config.toml
crop_scale_min = 1
horizontal_flip = false
parallel_block = false
inner_norm = false
patch_size = [2, 2]
widths = [80, 160, 320]
optimizer = "soap"
lr = 0.0013
shampoo_beta = 0.95
precondition_frequency = 25
adamw_lr_other_params = 0.00087
grad_clip = 3.0
lr_schedule = "cosine_restarts"
final_lr_fraction = 0
weight_decay = 0.4
Rows from block 8, named by matrix and row number. Rows with one number belong to one neuron. Each number is 128 + 24 x the weight over its row's rms, rounded and kept within 0 to 255. All counts start at 0. After the name is the row's rms in percent of the matrix's.
# fc1: MLP up (model.blocks.8.mlp.fc1.weight, 960x160), inputs 0-159
# fc2: MLP down (model.blocks.8.mlp.fc2.weight, 160x960, transposed), outputs 0-159
fc1.611 107 [123  91 120 150 114 146 109 152 157 124 124 110 116 113 120 146 127 101 143 132 176 156 112 117 147 124  86 128 132 154 136 133  79 136 153 153 107 156  74 126 121 145 108 119 125 131 104  57 125 137  99 139 135 110 166 129 134 102  98 120 154 116  69 169  92 147 223 124 106 136 130  89 122 140 168 141 145 128 110 150 127 117 171 112 126 102 114 143 141 120 110  93 116 132  92 116 110 140 148 125 117 177 150 151 119 154 182 149 186 141 113 137 148 139 122 109 153 184 113  77 130 125 109 161 106 153 183 130 159 123 136 125 120 144 136 150 122 122 154 100 116 140 118 130 123 136 113 135 115 126 147 113 143 128 147 114 132 110 113 106]
fc2.611 114 [110 116 173 118 157 144 116 110 124 154 144 143 162 148  84  54 151 128  64 158 124 107  91 152 130 129 155 140 128 128 148 143 136 110 142 119 107 179 175 170 153 137 143 119 107 134 110 152 138 154  97 109 134 120 134 142 132 164 120 153 143 122 162 164 152 129 119 108 152 150 102 131 124 155 129 113 113 127 165 101 153 123 151 141 146 176 134  97 111 120 117 134 171 102 124 127 120  96 106 139 159 123 120 127 102 148 118 161 114  99 146 121 121 110 154 143 143 112  98 117 128 126 127 184 149 163 114 177  73 124 105 158  95 129 124 139 136 125 102 109 124 128 148 137 109 136 133 130 166 143  53  95 157 137 114  88 123 105  99 129]
fc1.612 103 [106 155 141 118 169 151 128  73 161 173 115 139 120 126 142 166 123 151 137 123 142 141  98 155  79 177 135 162 142 128 116 111 153 115 127 130  92 129 132  92 170 106 114 109  95 115 119  89 119 148 132 133 161 117 107 127 106 136  75 113  88 138 121 180 118 122 115 130 126  99 112  99 124 121  95  73 109 104 126 125 133 134 158 115 161 147 134 127 158 118 162 116 140 151 141 140 100 129 136 147 144 146 102 101 112  96 116 140 118 135 123 153 138  84 106 106 122  94 128 123  89 141 104 126 155 125 116 171 128 144 144  99 113 117  77 155 106 110 125 124 134  86  99 121 138 114  96 110  91 185 115 102 136 122  80 173 140 112  69 131]
fc2.612 107 [ 98 136 121  80 134 156 151 156  88  76 149 128  92 112 130 126 100 137 161 157  66 160 147 144 124 124 125 149  99 158 135 127 105 151 131 141 115 143 108 176 115 109 127 123 117 154 136 119 150 166 109 136 115  85 151 143 116  93 103 131 130  90 129 142 170 186 168 142 125 114 154 160 145 140 134 130 139 149 112 125  83 110 113  96 162  92 126  98 113 103 122  97 151 167 106 109 152 117 166 140 155 111 103 128 108 124 180 139 145 118 133 109 126 153 152 126 130 187 175 139 122 106  71 138 114 126 134 145  96 142 156 156 122 128 150 113 160 134 104 110 130 144 133 118  67 139 127 146 137 125  87 118 149 140 142 121 160 115 136 135]
fc1.613 102 [108  94 135 148 108 111 140 143 118 118 178 140 120 105 104 125 170 147 112 136 155  93 151  95 135 131 156 125 171  78 112 120 159  93 147 130 161 140 143 118  92 135 161 118 157 126  95 164 166 138 132 144 123 139 159 101 123 118 139  80 125 151 176 166  95 127 160  75 122 117  73 150  97 105 178 124 118  64 152 159  99 115 131 152 134 136 151  90 155 138 129 167  89 121 128 166 170 142 116 159 141 133 122 135 154 156 125 118 124 130 109 125 108 155 129 143 156 116 125 102 120 131 106 125 133  91  87 120 158  97 170 112 109 114 102 138 115 137 108 108 136  87 128 140 170 133 132 127 116 120 110 144 105  86 151 131 144 134 130 133]
fc2.613 102 [139 139 175  98 140 160 108 160 132 129 126 113 193 174 125 100 119 126  84 113 139 157 115 132  90  84 129 124 101 112  99 109 120 118 140  99 141 135 108 152 110 131 148 144 131 132 107 134 105 125 141 102 149 118 152 162 143 184 117 114 148 174 145 141 127 126 139 137 121 136 107 153 139 106 136 117 130 153 112 108 139 129 133 136 123 150 106 124 141 152 127 140 141 119  81 138 154 122 124 116  71 130 117 141 133 114 125 137 115 133 158 165 100 125 101 134 137 145 176 144 154 169  73 145 132 140  76 112 129 123 172 151 106 138 110 167  79 127  97 118 105 137 116 165 146 191 119 162 164 107  71 109 169  80 144 140  99 120 142 125]
fc1.614 097 [100 140 126 110 116 142  91 163 114 168 136 140 127 149  94 105 102  81 152 120 106 140 156 139 103 121 125 134 184 124 101 105 102 148 149  85 100 114  89 158 116 155 131 164 129 149 103 119 136 119 107 139 131 149  89 130 168 144  98 159 138 106 156 110 124 154 173 190 100 177 130 125 105 119 104 117 119 154 117 114  99 117 117 125 135 104 150 155 131 123 160 100  95 122 144 129  81 165 128 107 126  83 171 127 123 105 107 123 142 101 112 142 129 149 130 135 131 126 184 121 125 160 131 114 105 102 101 117 158 113 126 174 128 136 135 173 105  83 129 130 162 122 138 109 133 105 130 119 110  80 118  74 149 138 128 111 172 101 145 123]
fc2.614 097 [150  91 175 158 180 141 153 173 148 164 159 126 140 109  88  75 103 130 125 161 117 125 134 123 136  99 162 132 122  97 139 122 109 133 125 127 135 135 137 127 135 128 123 144 188 132 100 143 128 107 108 134 151 120 122 122 153 119 134 112 130 144  98 168 169  96 118 148 108 127  80 160 120 173 165 137 116 106 167 165  98 104 127 144 102 130 116 125  86 117 132 154 119 128 124 149 161 128 114 126 115 165  77 159  98  93 130 151  99  91 123 134 104 105 149 165 105  82 125 160 105 105 150 136  92 122 109 158 131 124 144 145  84  95 110 160 114 130  85 111 154 169 102  83 121 129  99 113 134 144 131 138 122  98 141 157 139 119 119 111]